From a checkpoint of a small segmentation model.
Training: nadamw at rate 0.001, 5100 steps, batches of 64, held-out accuracy 85%.
Rows from block 9 of a small segmentation model, named by matrix and row number. Rows with one number within an expert belong to one neuron, the router's apart. Each number is 128 + 24 x the weight over its row's rms, rounded and kept within 0 to 255. All counts start at 0.
Before each expert's rows are labels from the 100 images, of 14976, where the router gives the expert most weight on average: "colour at peak" is the nearest of a few named colours to the mean colour under the peak. Only what is clearly more common there than usual is listed. The data: simulated fluorescence microscopy of cells. In brackets: how many of the 100.
# router: router (model.blocks.9.mlp.router.weight, 8x192), inputs 64-127
# up: expert up (model.blocks.9.mlp.up, 8x192x192), inputs 64-127
# down: expert down (model.blocks.9.mlp.down, 8x192x192, transposed), outputs 64-127

# expert 3
colour at peak: brown (31)
router.3 [122 134 135 110 100 109 124  92  97 108 101 130 108 111 107 128 143  93 109 166 109 118 106 107 167 141 107 136 122 135 156 127 140 130 112  98  96 126 109 187 137 140 122 184 129 146 144 130  88 167 144 116 112 136 103  74 147 102 108 157 132 140 108 150]
up.0 [132 151  76 139 106 131 143 125 166 126 113 113 148 132 107 146 170 155 109  74 141 118  36 107 133 120 124 111 107 108 111 178 141 110 131 111 168  78 143 152 131 117 105 173 144 134 146 119 135 141 100 117 127 130 139 109 114 127 133  83 152 157  77 132]
down.0 [111 134 117 129 128  82 120 140 164 106 125 144 134 139 154 103 133 186 150 144 133 109 190 151 128 104 123 129 172 129 145 126 118 146 127 120 143 130  87 111  96 146 116 110  96 129 126 139 166 105  95 127 111 110 109 147 110 140 153 130 132 120 130 123]
up.1 [135 136 127  76 144 132 123 168 128 127 194 192 109 120 123 126 133 127 119 130 126 110 141 167 128 130 150 123 144 148 136 106 144 108 146 171 155 102 156 116  82 144 171 176 121 103  86 137 128 131 106 147 120 127 128 112 128 149 153 126 104 114 228 164]
down.1 [ 74 128 132 146 100 117 127 131 130  63 108 118 128 132 140 126 131 157 125 138 118 144 103 121 137 130 134 104 120 184 133 129 122 132 119 122 116 151 120 125 203 141 107 141 128 120 128 106 135 106 104  29 131 156 127 144 131  82 169 141 127 150 119 130]
up.2 [193 131 128 127 120 127 173 136 151 151 160 204  97 129 105 111 138 117 139 111 121 134 104 129 127 128 149 145 115 145 126 134 179  86 175 153 204 118 112 120 134 143 158 120 123 120 134 137 127 128 110 129 144 158 129 111 130 115 166  97 141 110 155 178]
down.2 [ 53 126 137 143 142 136 127 140 105 119 114  89 129 127 129 144 160 110 131 117 155 166  92 148 151 114  90 109  87 145 176 150 108 126 159 141 131 122 114 106  90 153 110 105 150  82 136 140 125 124 142 102 181 117 142  98 149 148 130 164 132 127 120 130]
up.3 [104  94 128 125 135  56 142 140 127 176 115 100 124 127 133 146 140 110 132 130 131 125 188 126 113 134 146 134 136 117 149 127 106 151 113 145 128 137 189 124 116 156 102 156 156 129 128 145 131 130 140  95 129 132  93 127 121 109 127 127 117 142 124  66]
down.3 [127  56 172 123 127 123 161 159 124 140 182 119 126 126 156 103 132 125 107 107 123 118 137 148 173 134 224  98 122 140 132  96 134 167 138  92 125 121 131 153 172  98 138 119  87 133 150 130 129 119 136 118  95  74 122 141 104 142 141 122 123 142 132 165]
up.4 [140 131 108 128 172 112 127  97 119  96 119 120 125 144 113 127 125 106 114 133 127  87 133 127  87 110 114  89 128 128 134 126 128 175  89 117 107 177 136 135 182 150 137 134 105 129 142 130 128 127 168  85 118 153 113  97  71 132 114 125 129 127  69  78]
down.4 [120 128 160 159 179 152 136 126 118 141 159 142 184 131 128 140 137 133 127  54 129 123 122  84  73 151 142 130 134 126 135 100 164 117 163 123 141 114 156 135 114  90 178  94  73 124 112 105 146 128 129 129 167 118 131 134 120 173 162 127 113  87 127 126]
up.5 [111 116 129 140 127 116 227 124 162 109 126  55 139 128 110 126 117  89  96  85 126 188 130 126 123 159 116 147 117 128  87 109 112 117  78 115 133  78 127 118 137 125 124 149 128 128 126 114 142 143 166 158 121 152 149 110 130 162 128 132 121 154 106 114]
down.5 [121 107 133 140  98 118  71 125 128 105 112 144 101 103 152 167 119 142 130 126 135 108 191 129  83 124 123 149 181 129  93 127 120 150 141 160 147 198 137 113 131  97 172 104 122 188 155 119 133 130  79 107 159 124 137 136 145 134 110 171 140 117 139 171]
up.6 [130 122 121 113 157 121 129 142 127 118 131 141 142 134 128 117 158 113  97 128 128  84 123 128  93 121 126  75 131 130 132 132 127 163 111 162  97 182 131 106 153 144 110 164 111 121 146 145 131 158 108  93 142 128  81  95 142 107  97 144 134 138 116  83]
down.6 [ 91 100 123 128 147 102 139 129 152 133 141 119 176 133 136 128 141 161 127  40 125 134  89 181 113 112 147 145 136  83 132 129 128  97 178 101 131 108 123 163 134 121 171 128 115 105 119 159 140 183 129 136 185 128 128 134 128 137 128 126 128 128  92 127]
up.7 [153 128 126 116  93  89 145 151 129 124 163 145 141 128 113 130 124  98 118 126 108 149 140 140 109 161 175 143 123 101  97 128 148 105  95 133 156 183 139 167 148 182 143 147 127 184 143 121 130 170 106 100 121 103 123 138  97 101 131  73 124 114 177 190]
down.7 [ 90 118 178 119 111 126 126 136 126  84 130 121 147  96 171  86 132 119 151 151 149 189 126 114 136 100  99 130  95 148 130 134 119 153 169 155 138 127  78  77 102 165  92 104 133 110 134 133 126 150 172  92 131 132 141 125 106 128 156 127 122 120 162 134]
up.8 [183 101  99 104  88  82 132 108 143 134 137 156 127 146  98 119 137 152 130  87 134 114 127 128 130 108 126 186 133 153 105 129 136 124 127 171 159 126 110 131  80 146 141 228 128 115 110 133 128 145  75 135 125 131 131 120 126 133 114 105  97 139  83 145]
down.8 [125  76 138 154 148 132 121 150 125 123 143 116 130 132 162 118  93 112 136 129 110 117 105 119 192 126 140  86 126 130 134 112 102 154  73 157 130 156 101 133 166 128  58 121 123 123 127 127 131  81  99  75 154 138 114 111 154 116 130 141 130 131 146 134]
up.9 [166 130 118 126 102  77 134 146 118 126 160 114 129  96 163 127 117 122 114 121 130 128 184 167  97 132 135 101  94 123 127 149 138 128 118 220 126 149 166 198 145 146 124 106 126 130 127 113 127 163 103 158 125  86 158 142 100 130 136  95 134 107 163 119]
down.9 [128 141  95 116 129 126 130 138 126 102 111 159 179 116 136 108 136 122 136 142 128 159 136 128 111 125  99 139  69 140 151 147 142 116 197 136 162 160  81 128  84 138 111 121 133 132 158 109 114 138 176 100 169 128 159 198 126 106 144 144 129 128 117 120]
up.10 [ 36 131 146 124 125 114 112 128  86 111  69  98 132 130 135 164 168 108 125 155 141  97 123 139 129 124 106  93 142 140 150 112 101 142 115 142  98 131 131 142 165  96 113 146 139 125 128 128 136 135 172 113 115 120  86 104 137 150  94 133 119 151  78  89]
down.10 [165 131 124 112 133 115 161 150 191 171 182 166 128 153 107 108 126 155 131  92 101 126 163 121 137 145 202 108 133 112 107 109 146 127 126 151 161 110 184 127 119 127 187 128  87 158 130 124 145 127 107 168 137 132 124 147 115 102 122  89 123 114 131 121]
up.11 [199 130 111 126 113  93 152 128 115 126 149 168 120 122  79  73 135 114 134 127 116 122 130 143 124 132 159 119 130 124 112 125 141 110 154 153 130 118 142 122 129 182 137 130  87 139 121 173 126 134  97 139 147 140 128 109 129 113 125 113 120 105 171 190]
down.11 [ 99 129 142 139 164 150 124 115 121 106 116 103 140 133 139 131 157 181  77 108 125 142  87 131 161 116 122 127 113 129 138 135 121 156 125  88 131 119 139 153 163  88  96 137 150  97 137 119 161 136 133 150 152 133 125  76 153 128 137 143 131 140 123 128]
up.12 [ 66 128 128 133 134 147  97 155 187 141 102 105 117 193 194 138 155 164 128 163 197 176 136 124 138 130 130 155 128  99  88 100 122 144  89 125 168 159 151 109 147 133 119 102 128 132 138 123 136 115 122 110 127 128  97  95 155 144 111 141 142 128 126 130]
down.12 [177 110 147 131 120 114 151 147 110  77 138 123 121 130 105 129 109 108 122 156 106 117 118 143 140 135 172 109 140 135 129 116 109 124 151 124 117 130 105 147 140 125 144 144 109 145 111  99 129  84  63  53  97 108 125 122 131 100 173 142 144 109 104 147]
up.13 [122 161 128 128 151  95 111 117 135 135 134 178  83 143 149 132 142  97 127 139 129 122 135 128  99 138 127 130 123 128 128 108 178 105 121 146 191 141 124 113 131 134 128 121 107 128 135  87  81 120 112 139  96  85  95 137 135 129 146 132 126 104 214 172]
down.13 [128 106 161 128 149 104 179 130 148 104 103 139 119 130  69 127 144 120  99 176  95 127 115 138 146 129 125  93  99 139 125 143 122 118 122 130 142 156 112 147 146 100  90 114 171 128 122 128 115 118 128  18 151 161 175 131 134 134 197 172 101  94 154 132]
up.14 [153 114 124 115 128 127  89 128 100 123 133 148 128 128 140 113 122  80 130 128  94 154 113 174 160 128 141 127 140 112 122 115 140 133  50 155   9 187 151 105 131  79 128 133 128 146 128 128 189 136 129 132 156 176 127 143 142 128 128 127 135 141 127 102]
down.14 [167 128 128 123 130 134 120 111 129 128 137 126 128 129 123 128 128 125 126 128 128 104 111 144 153 128 129 165 158 113 133 129 210  93 136 125 127 118 116 129 132 146 111 147 127  59 135 113 103 129 129 149 169 132 128 128  76 189 120 128 127 142  95 134]
up.15 [132 129 125 158  99 129 126 123 183 126 154 168 109 177 165 140 157 126 129 155 109 108 127 115  62 126 119 189 128 139  71 127 128 144 125 126 192 153 153  89 155 107 122 109 115 132 131  99 139 127 125 174 107 143 103  94 139 127 144 130 124 126 178 145]
down.15 [127 128 159 134 129 124 134 126 104 104 118 118 128 128 127 122 112 120 126 145 129 135 130 159 146 137 103  94 136 159 169  91 114 111 153 163 171 203  97 172 126 108 111 126 115 132 115 136 143 109  76  53 126 160 158 125 172 159 125 152 112 132 111 118]
up.16 [127 126 134 134 169 191 137 118 147 121 125  72 110 122 101  89 100 175 104 108 131 131 127 123 115 131 146 132 124 129  65 126 126 128 141 105 150  84 140 123 119 145 117 103 145  92  94 165 153 145 166 189 107 166 129 131 128 127 172 129 130 132 140 113]
down.16 [125 129 116 100 111 121  77 133 127  91 125 146 108 125 132 111 131 128 131 219 128 151 135 129  74 127  98 120 134 131 122 136 122 141 120  98 116 156 135 117 132 160 131 128 122 146 130 128 170 166 126 129 128 123 145 105 131 122 112 195  80 133 125 168]

# expert 6
colour at peak: brown (41)
router.6 [122 159 166 161 151 166 142 160 111 146 123 106 155 128 121 109  87 108 118  57 140 192 126 137 159 152 139 115 133 137 134  92 139 164 126 118 143 120 104 126 110 128 128 133  99 107 159  97 147 133 156  95 101 159 110 130 112 114 131 119 166  95 142 140]
up.0 [126 117 150 110 112 128 127 165 157 102  74  93 195 124 169 128 130 126 131 130 119 133 128 113 121 128 128  82 131 126  97 111 118 126 129 128 128 109 128 125 194  97 139 168 132 114 128 127 139 128 192 172  90 139  99 127 183 128 130 128 127 107 128 130]
down.0 [120 115  80 168 136 124  61  90 169 126 147 122 102 128 127 114 105 143 148 101 135 128 112  80 105 128 140 122 129 165 139 128 128 128 113 122 141 128 128 159 121 151 126 147  68 147 119 141 189 125 127 130 115 129 128 111  98 130  96 104 129 165 128 131]
up.1 [ 95 129 129 114 168 112 127 111 106 160 117 102  70 133 132 123 128  82 174 120 119  47 149 150 122 135 146  93 126 127 136 121 127 114 106 148 153 119 138 111 157  96 154 176 162 165 120 116 141 123 130  90 140 127 102 152 123 136 121 114 125 137 137 118]
down.1 [132 133 130 174 132 166 130 135 188 124 185 156 120 120 103 102 139 119 127 117 140 117  77 141 123  87 127 104  84  81 202 132 128 129  94 143 135 131 145 128 123 170 137 155 181  81 143 157 111 128 138 117 129 152 132 134 131 149 128 124 131 145 125 100]
up.2 [137 147 128 115 107 107 128 161 109 123 120 163 129 128 128 117 133 128 130 170 129 142 138 131 127 128 108 140 129  89 136 128 139 140 139 127 103 160 138 111 132 159  97 116 129 103 128 115 166 190 148 142 129 128 125 139 128 118 121 149 128 127 126 131]
down.2 [153 161 128 128 142 127  53  69 157 169 123 117  82 128 114 115 127 128 105 137  92 119 128 136  81 131 116 128 128 128 108 137 128 128 128 128 128 145 128 138 129 100 151 167  78 167 122 127 131 128 128 126  77 128 128 124 128 129 127 128 111 128 110 128]
up.3 [ 78 128 114 141 119 129 142 160 135 129 139 139 118 128 129 123 139 157 112 125 110  63  98 151 136 102 118 125 152 138 139 136  96 124 129  97 128 131 147 100 223  95 107 181 134 121 134 137 128 216 130 125 173 147 101 128 173 149 134 103 144  99 142 138]
down.3 [136 129 152 138 142 123 144 116 100 129 124 108 150 123 119  85  93  98 133  94 152 123 146 132 119 128 114  78  81 117 124  95 144 140 117 181 163 126  93 133  77 125 175 163 101 127 133 128 129  74 137 129 156 127 127 134 109 110 130  72 149 121  93 167]
up.4 [160 122 126 133 156 128 127 115 137 106 120  58 130 138 112 114 149 146 141 114 107 139 132  68 136 127 117 123 121 133 111 131 130  84 128 132 156 146 133 161 108 180 103 114  93 115 128 140 141 111 190 124 122 118 154  37 109 123 126 113 128 168 125 119]
down.4 [128 128 128 128 159 134 109 114 127 109 128 178  86 145 132 138  99 128 113 167 128 121 122 135 132 137 126 146 123 168 104 137  98 125  98  73 103 133 124 105 154 198 120 123 187 152 134 121  59 124 119 129 126 128 128 137 110 164 122 130 119 128 129 113]
up.5 [ 79 110 126 143 109 113 116 140 173 115 121 136 133 136 148 155 138 178 128  93 119 180  84 139 122 135 108 121 173 122 120 132 102 144 118 156 139 130 123 118 185 128  88 121  92  90 128 102 129 120 119 106 170 147 112  90 134 139 180 130 126 126 103 105]
down.5 [157  97 146 129 131 132 140  66 107 113 117 116 171 136 142 139 141 126 114 141 122  80 148 110 157 129 172 129 139 129 136 104 118 122 165 119 126 120 117 138 123 107 145 159 105 154 108 127 131 118 130 144 117 140 123 124 127 131 108 127 129 131 115 116]
up.6 [174 142 133 111 119 131 110 119 127 126 135 132 111 117 183 115 116 111 151 124 167 128  98 116 122 199 136 103 156 111 128 114 168 135  99 153 110 123 123 141 116 186 117 129 187 154 125 131 109 114 126  82 128 119 164 149 120 126 113 104  97 145 129 136]
down.6 [123 132 129 128 148 167 137 147 110 105 151 139 131 143 117 102 186 134 116 108 123 117 117 131 128 125 116 142 110 129 131 153 123 124  73 127 138 132 183 103 170 105  81 118 136 107 118 120 127 109 159 119 131 149 116 122 145 154 172 109 138 143 137  89]
up.7 [183  86 114 113 124 139 122 139 151  90 134 111 139 137 115 126 159 135 132 104 138 148 134 165 134 182 116 107 121 138 179 134 148 130 131 179 117 121 115 157 116 210 112 100 118 133 138 136 128 130 120 171 116 120 167 128 148 121  89 127 112 126 142 114]
down.7 [117 107  99 119 127 132 156 158 127 122  97 157 134 158 172 137 130 149  99 133 130 162 143 142 133 145  93 139 112 149  50 136 137 164 113 123 105 121 136 110 188 128 153 117  92 125 147 128 117  84 111 128 132 134 128 125 125 118 124 122 128 136 125 136]
up.8 [146 127 129 119 159 120 133 127 152 138 138 120 128 132 128 110 128 128 227 130 148  96 106 142 134 169 156 148  41 127 126 128 129 127 119 135 138 110 125 123 124 144 141 161  92 132  97 118 138 112  45 125 125 106 105 129 125 113 130 127 174 125 120 134]
down.8 [120 106 126 133 112 130 118 127 130 135 132 159 125 126 148 121 172 139 118 192 106 172 167 157 139 107 165 140 144 101 156  78 127 138 118  56 129 141 114 143 186 123 109 125 172 127 126 133  92 129 138 173 128 130 124 125 127 143 128 143  76 161 148 132]
up.9 [135 137 129  81 171 125 131 110 120 119 116  97 160 190  98 128 136 123 145 195 116 142 150 117 166 132 129 127  94 135 121 128 128 124  73 127 104 123 107 134 165 148 183 147 169 102 141 135 161 107  99  89 150 128 165 131  91  78 109 118 124  99 128 104]
down.9 [128 151 109 151 141 162  69 128 149 100 130 149 106 156 130 121 104 129 128  48 178 122 113 128 158 120  52  87  86 115 140 143 124 169 110 129 157 104 128  93 147 117 113 129  70  96 133  97 122 106 129 160 144 177 127 165 176 139 124 110 140 128  63 130]
up.10 [ 99 150 129 201 123 128 129 131 182 123 159 126  89 127 128 128 124 121 126 139 129 142 151 180 146 130 127 101 129 112 112 149 112  72 170 134 128 131 125 134  68 165 157  81 125 128 113 108 132 142 129  79 137 122  90 199 116 127 126 151 136 156 127 174]
down.10 [128  98 125 148 127 123 155 127 121  96 120 131 163 144 170 106 115 134 129  89 124 187 148 128 134 121 134  99 110 124 143 128 127 127 133 128 144 103 161 135 119 102 127 108 112 129 127 129 138 128  99 127 144 200 129  85 124 128 170 120 138 150 129 143]
up.11 [ 96 128 116 130 159 155 117 134 105 108  94 115  95 149 143 154 116 113 155 140 136  65 123 155  92  91 111 120 132 182 106 131 103 129 131 174 131 161 144 110 201 108 122 101 121 127  93 138 141  93 127 133 120 149  63 102 159 173 149 147 129 129 122 114]
down.11 [142 135 128 118  84 158 130  64  93 107 186 126 141 109 123 127 128 129 111 126 123 130 164 123 168 109 138 116 151 139 101  85 134 126 128 103 113 113 146 131  83 163 128 131 145 131 128 165 127 117 120 154  93 121 137 140 177 149 130 141 128  74 117  90]
up.12 [ 93 128 129 130 155 127 152 109 140 147  87 154 125 146 118 133  97 146 125  78 171 130 133 130 110 108 138 171 155 102 120 121 119  77  92 122 147 130 135 151 105 117 147 132 120 145 141 127 195  99 142 118 138 122 103 137 118 145  77 127 129 161 130 129]
down.12 [112 111 143 132 147 131 137 146 136 123  99 158 155 153 132 137 159 123 115 124 107 163 101 143 187 130 149 114 103 106 158 112 130 131 116 123 114  63  89  76 111 150 106 132 144  85 161 138 103 118 152 119 156 137 145 136  75 122 172 136 109 136 125 124]
up.13 [130 180 125 116 147 128 161  69 172 135 119 132 134 131 110 139 143 139 128 121 140 142 124 132 188 124 129 148 129 126 126 128 130 108 109 116 129  99 139 196 117 179 125 167 110 112 129 146 172 149 150 151 128  93 128 121 150 141 128 129 128 128 129 122]
down.13 [127 126 138 135 131 130 107 126 134 120 114 142  98 158 143 149 143 112 125 141 130 123 116 127 133 111 101 168 159 215 147 152 112 137 113  91 107 141 130 104 149 121 109 114 154 178 164 121  94  78 138 131 152 137 169 105 117 133 135 157 101  88 147 128]
up.14 [ 78 128 135 188 111 151 134 164 104 122 128 165 150 152 116 106  72 137 120 124 166 132  98 147 148  52 120 158 101 129 160 136 102 114 102 104 116 119 135 100 101 112 102 120 126 126 133 124 144 133 171 154 127 106 113 120 146 132 159 140 132 152 148 131]
down.14 [142 136 146 123 131  81 187 111  83 130 101 112 168 109 184 155 134  68 118 101 132 120 119 154  83 173 113  96 174 166 136 115 154 122 134 127 125 121 134 123  46 123 118 141 119 123 170 134 173 107 132 132 163 117 125 178 115 120 105 128 134 130 120 163]
up.15 [128 100 119 129 110 128  99 132 103  60 113 138 139  91 125  95 139 126 159 171 153 110 137 129 121 119 103 107 167 159 144 128 119 126 160 138 124 156 128 144 130 129  92 133 127 128 121 128 114 185 149 182 128 157 151 124 130 115 141 173 125 107 128 142]
down.15 [181 119 111 135 126 140 164  83 138 135 148  66 125 147  88 131  93 166 137  81 129  98 159 106  59 120 151 135 151 145 169 129 140 138 149 129 127 136 202 130 108 140 117 128 145 163  98 108 144 104 144 135  83 129 107 125 140 140 128 155 130 139 127  85]
up.16 [175 129 122 100 160 128 142  95 153 130 131 128 140 120 128 126 141 130 152 146 122 149 114 174 153 165 126 125  84 103 122 125 140  83  91 128 131 103 107 121 133 175 200 119 156 144 114 125 140 109  85 103 125 154 201 128 109 126 134 111  90 126 127 121]
down.16 [101 124 129 132 139 170 115 157 151 138 144 159 129 145 142 127 109 109 109  91 131 120 120 129 133 122 134 120 131 140  45 126 130 125 113 101 116 138 177 125 144 180  99 140 155 152 123 132 118  97 145 145 123 104 116 123 104 105 137 127 112 129 173 123]

# expert 0
colour at peak: blue (44)
router.0 [168 144 134 101  87  94 128 146 107 116 156 174 146 107 120  95 158 132 157 142 147 154 128 126 102 131 163  90 120 108 146 105 175 123 103 194 143 137 125 158  97 145 150 126 119 126 133 135 129 133 108 126 156 112 138 146  90  90 134  98 112 133 147 159]
up.0 [117 134 121 136 158 148  99 154 130 106 128 150 128 118 123 171 112 126 130 130 112  58 111 128  58 115 130 156 134 163 143 139 128 129 149 137 123 148 137 105 122  90 144 124 160 144  83 164 170  72 105  87 101 104 125 116 130 159 132 132 129 131 160 111]
down.0 [154 131 128 118 135  95 105 115 140  97 157 108 129 119 137 125  95 124 138 109 121 129 126 105 134 144 126 113 118 143 133 131 154 128 152 105 145 105  77 106 135 124 126 132 129 156  96 143 116 113 132 197 117 135 136 146 123 136 144  78  97  78 106 137]
up.1 [130 140 101 130 143 128 127 140  99  76 104 165 149 107 154 135 129 133  90 151 119  48 122  86 125 111 166 128  83 129 129 133 108 128 159 113 130 110 106 148 129 125 153 121 166  90 128 127 127  96 140 141 121 143 148 120 106 153 150 148 142 131 127 116]
down.1 [137 128 138 128 115 113  93 142 132 128 125 145  95 100  87 124 129 122 158 144  85 142 142  99 123 129  60  84 227 129 146 109 154 144 107 159 218 108 134 126 128  97 125 164 120 129 153  94  82 167 128 158  95 122 122 134 125 130 127 142 128 127  88 143]
up.2 [110 127 101 136 107 137  89 109 143 130 128 119 129 128 185 133 145 207 139 123 151 139 106 117 166  95  97 100  86 121 116 135 120 145 115 144 128 145 111 118 105 153 100 128 120 123 129 136  66 138 124 154 145 122 123 127 122 134 107 142 107  90 125 122]
down.2 [105 119 126 131 123 115  95 165 136 112 118 116 127 146 110 151 129 134 121  85 149 118 136 110 103 132 133 159 138 121  87 131 119  97 124 113 194  59 108 179 188  87 163 139 151 140 125  74 187 119 129 135 110 138  71 139 156 141 102 166  92 153 125 115]
up.3 [100 128 107 125 105 117  98 144 128 136 123 155 116 149 185 124 174 122 116  68 130 124  86  93 150  97 135 112 141 126 152 124 128 164 111 109 130 121 160 109 120  97 115 186 135 106 135 152  68 159 136 128 154 117 146 149 131 117 107 154 129 170 131 123]
down.3 [116 126 130 134 116 133 105 137 153 108 133 130 158 143 107 128 137 123 142 165 125 125 134 107 123 110 125 136 102  99 176 157 156  97 155 106 190  99 123 157 224  98 172 117  97 127 139  95 152  51 142 129 122 165 103 129 136 152 150 123 142 141 115 131]
up.4 [105 113 131 127  64 137  87 139  94  76  93 117  92 129 157 128 113 128 134 175 137 179 176  68  91 139 123 183 169 136 103 135 132 131  64 133 130 139 130  63 184 138 136 133 148 119 127  80 134 120 137 140  67 128  97 144 115 126 118 135 128 132 159 154]
down.4 [129 130 140 129 139 135 144 129 131 107  75 138 121 121 150 130 129 142 137 108 119 102 112 113 107 130 114 207 128 117 121 128 132 108  58 141 127 135 129 141 146 159 114 162 102 139 120 129 113 143 153 123 154 128 136 139 149 118 133 115 106 106 130   7]
up.5 [131 111 106 129  99 135  99  97 133 151 118 149 101 129 166 150 131 146 123  87 140  86 120 119 153 128 131  97 195  96 115 150 131 143 153  82 120 124 135 121  51 153 150  80 123 107  99 224 145  78 108 161 148 141 105 126 133 106 118 132 131 137 119 129]
down.5 [129 123 140 129 134 130 131 156 155  96 125 128 148 149 105 113 114  90 138 163 113 130 119 104 108 138 136 101 145 141 117 123 138  98 137 102 165 126 117 138 190 114 177 153 135 132 109  94 164 125 166 162 119 133 135 149 117 140 131 128 117 121 132 154]
up.6 [138 111  90 129 130 126 144  61  95  96 128  94 137 129 138 126 101 179 128 157 122 149 134 112 109 157 129 164 106 142 153 103 135 116 141  70 154 130  44  87 137 124 103 146 116 116 128 122 165  47 119 122 101 140 135 140  86 136 127 121 113 130 158 137]
down.6 [ 94 140 105  90 130 110  89  84 124 211 136 133  89 132 137 158 128 116 122 134  87 118 142 126 125 129 148 121 138  96 106 112 135 131 114 169  63  96 142 132  96 171 117 131 134 136 122 131 131 129  62 125 120 128 148 129 127 113 101 142 124 165 157  71]
up.7 [113 109 100 144 121 134 147 102 109 161 125  90 137 123  68  96 112 111 131 129 109 100 167 122 101 143 166 148 139 145 109 109 109 114 153  90 133 141 113 115  92 151 118 135 104 122 119 160 129 183 165 120 122 124 124 120 149 138 130 128 136 131 146 148]
down.7 [134 145 162 132 120 118 123 172 117 105 140 129 116  94 142 121 136 155 125 152  96 107 158 155 128 146 174 142 172 136 124 116 118 135 107 126 118  81 137 177 163 134 116 133 164 137 158 106 131 105 100 113  54 138 113 179 118 146 161 112 161 125 151 124]
up.8 [144 118 132 119 141 121 133 100 116 111 138  98 125 127 168 129 111 170 148 144 112 109 184 156 129 141 126 135 139 111 171 124 136  92  93 129 125 151 101 133 150 141 122 138 179 150 129  74 140 148  99 139  29 103 145 115 130 163 139 135  83  98 130  96]
down.8 [131 123 126 102 127 110 125  93 107 182 141 125  67 132 120 141 134 101 145 104 111 130  99  83 141 131 139  68 179 131 109 127 138 145  72 121 127 128 161 121  96 118 120 142 126 140  88 152 125 123  91 138 156  88 143 109 143 133 111 150 112 186 129 122]
up.9 [108 105  94 149 111 131 113 123 124 101 127  95 111 114 170 128 126 118 122 156 125 133 142 157 144 101 127 126 115 155 139 145  79 140 160 130  90 177 116 125 107 111  82  86 166 130 128 146 119 100 104 149 105 124 156  95 155 165 126 147 179 130 166 130]
down.9 [172 148 127 111 132 179 118 122 148  86 126 127 123 150  89 139 171 109 134 162  75 127 149 106 133 122 100 156 127 167 141 129 140 105 165 147 141 125 128 130 195 130 155 110  98 122 142  97 150 125 139 148 129 154 135 156 120  75 120 101 148 122 122 131]
up.10 [122 140 164 104 179 124 129 138 129 127 167 101 128 149 152 128  91 128 119 133 108 116 127 125 191 133 206  99 117 103 151 128 123 127 135  49 124 161  79 122 149 136 120  92 154 127 153 128 130  45 200  98  98 126 127 156 138 128 104 190 130 158 129 114]
down.10 [147 127 127 128 106 126 122 132 139 150 126 130 119 141 146  99 132 111 128  95 173 102  97 127 109 135 129 106 123 111 118 126 151 130 105 212 119 119 152  82 140 101 130 102 141 185 123 133 105  91 135 128 137 126 141 126  88 152 136 134 124 138 125 144]
up.11 [150  91 122 129 118 117 126 118 127 127 172  87 132 128 163 126 112 128  90 131 124 123 157 127 104  97 140 171 127 119 119 167  52 129 137 103  58 139 115 143 104 142 121 127 113 128 130 128 127 130 153  99 124 138 142 135 118 137 110 114 118 150  80 118]
down.11 [148 137 129 120 124  98 101 119 126 146 134 127  80 113 113 140 153 108 109 116 101  95 117 109 117 130 106 108 137 138 133 129 129 120 121 174 124 185 145 104 157  91 133 158  96 116 130 146 131 107 120 180 183 138 120 135 145 187 126 157 104 128 124 180]
up.12 [113 131 127 135 140 122 157 160 124 126 128 120 129  98  76 130 128 145 147 115 179 105 145 122 110  74 133 139 189 178 103 126 118 120 176 123 146 125  89 147  21 154 132 128 129 128 107 166 185 137 137 142 112  99 140 110 130 128  96 122 166 124 140 121]
down.12 [112 126 101 130 164 116 137 147 136 144 121 100 169 134 134 140 145 108 120 146 147 200 130 155 170 112 125  84 129 104 147 130 132 132 126  99  95 114 132 131 103 136 141  81 130 136 164 130 127 156  97 119 161 114 171 100 125 120 129  86 131 127 129 142]
up.13 [131 125 111 139 101 139 118 136 135 130 113 116  83 129 148 138 107 112 104 155 115 127 142 102 144 148 129 128 154 136 121 123 124 177 137 127  47 144  94 133 135 121  51 126 169 136 117 116 106 116 142 136 118 115 159 114 139 171 127 128 162 136 136 115]
down.13 [153 170 131 103 128 154 147 163 141 116 117 192 146  93 102  97 180  86 148 129 112 133 110 125 182 132 128 129 118 122 154 120 157 144 104 124 141 133 124 151 161 192 143 128 113 110 157 122 130 146 126 118 137 140 132 155 121  85 155  96 144 114 117 160]
up.14 [130 128 126 129 137 145 119 129 100 120 128 147 131 109 140 146 105 128 121 135 128  42  83 127 114 125 128 130 132 131 134 128 148 143 127 126 103 127 138 150 113 133 159 104 192 121 128 139 120  73 116 154 147 131 114 135 125 175 129 135 125 180 144 112]
down.14 [188 135 165 118  74 143 140 119 126 116 155 149 113  54  92  96 135 107 125 150 108 127 119 115 100 124 120 127 129 113 138 119 157 125 125 135 148 108 138 107 144 137 148 166 125 147 149  88 113 196 190 129 137 157 124 189 113 119 143 105 128 133 120 162]
up.15 [124 140 122 147 140  93 124 131 140 126  91 125 127 121 105 143 168 136 125  66 127 124 121 119  55  88 143 127 128 122 124 185 168 121 132 133 137 135 168 123 119 122 135  81 134  89 110 140 126 139 102 155 144 177 112 127 172 169 127 127 134 118 143 109]
down.15 [126 124 184 153 152 155 145 182 128 156 102 127 162 136 128 127 127 126 128 119 102 146 157 128 159 126 120 131 138 120 169 131 179 127 162 108 127 123 128 129 132  93 197 173 114 121 163  97 137 155 140 112 126 154 128 116 130 128 159 118 130 125 126 172]
up.16 [120 130 153 128  85 138 144  91 138 126 124 107 115 145 142 112  97 119 130 180 128 189 115  90  48 136 110 145 156  92 111 128 127 122 115 141 113 127 127  65 131 133 117 143 101 131 139 128 141  99 149  98 130 183 167 128 120  97 143 127 126 162 149 109]
down.16 [129 175 122 118 165 159 180  97 132 158 136 138 150 127 128 141 132 122 114 130 124 122 148 144 166 106 126 131 111 128 136 111 127 141 106 148 101 138 113 141 136 164  69 127 133 151 147  86 138 120 164  98 157 113 126 129 147 115  99  92 127  89 141 115]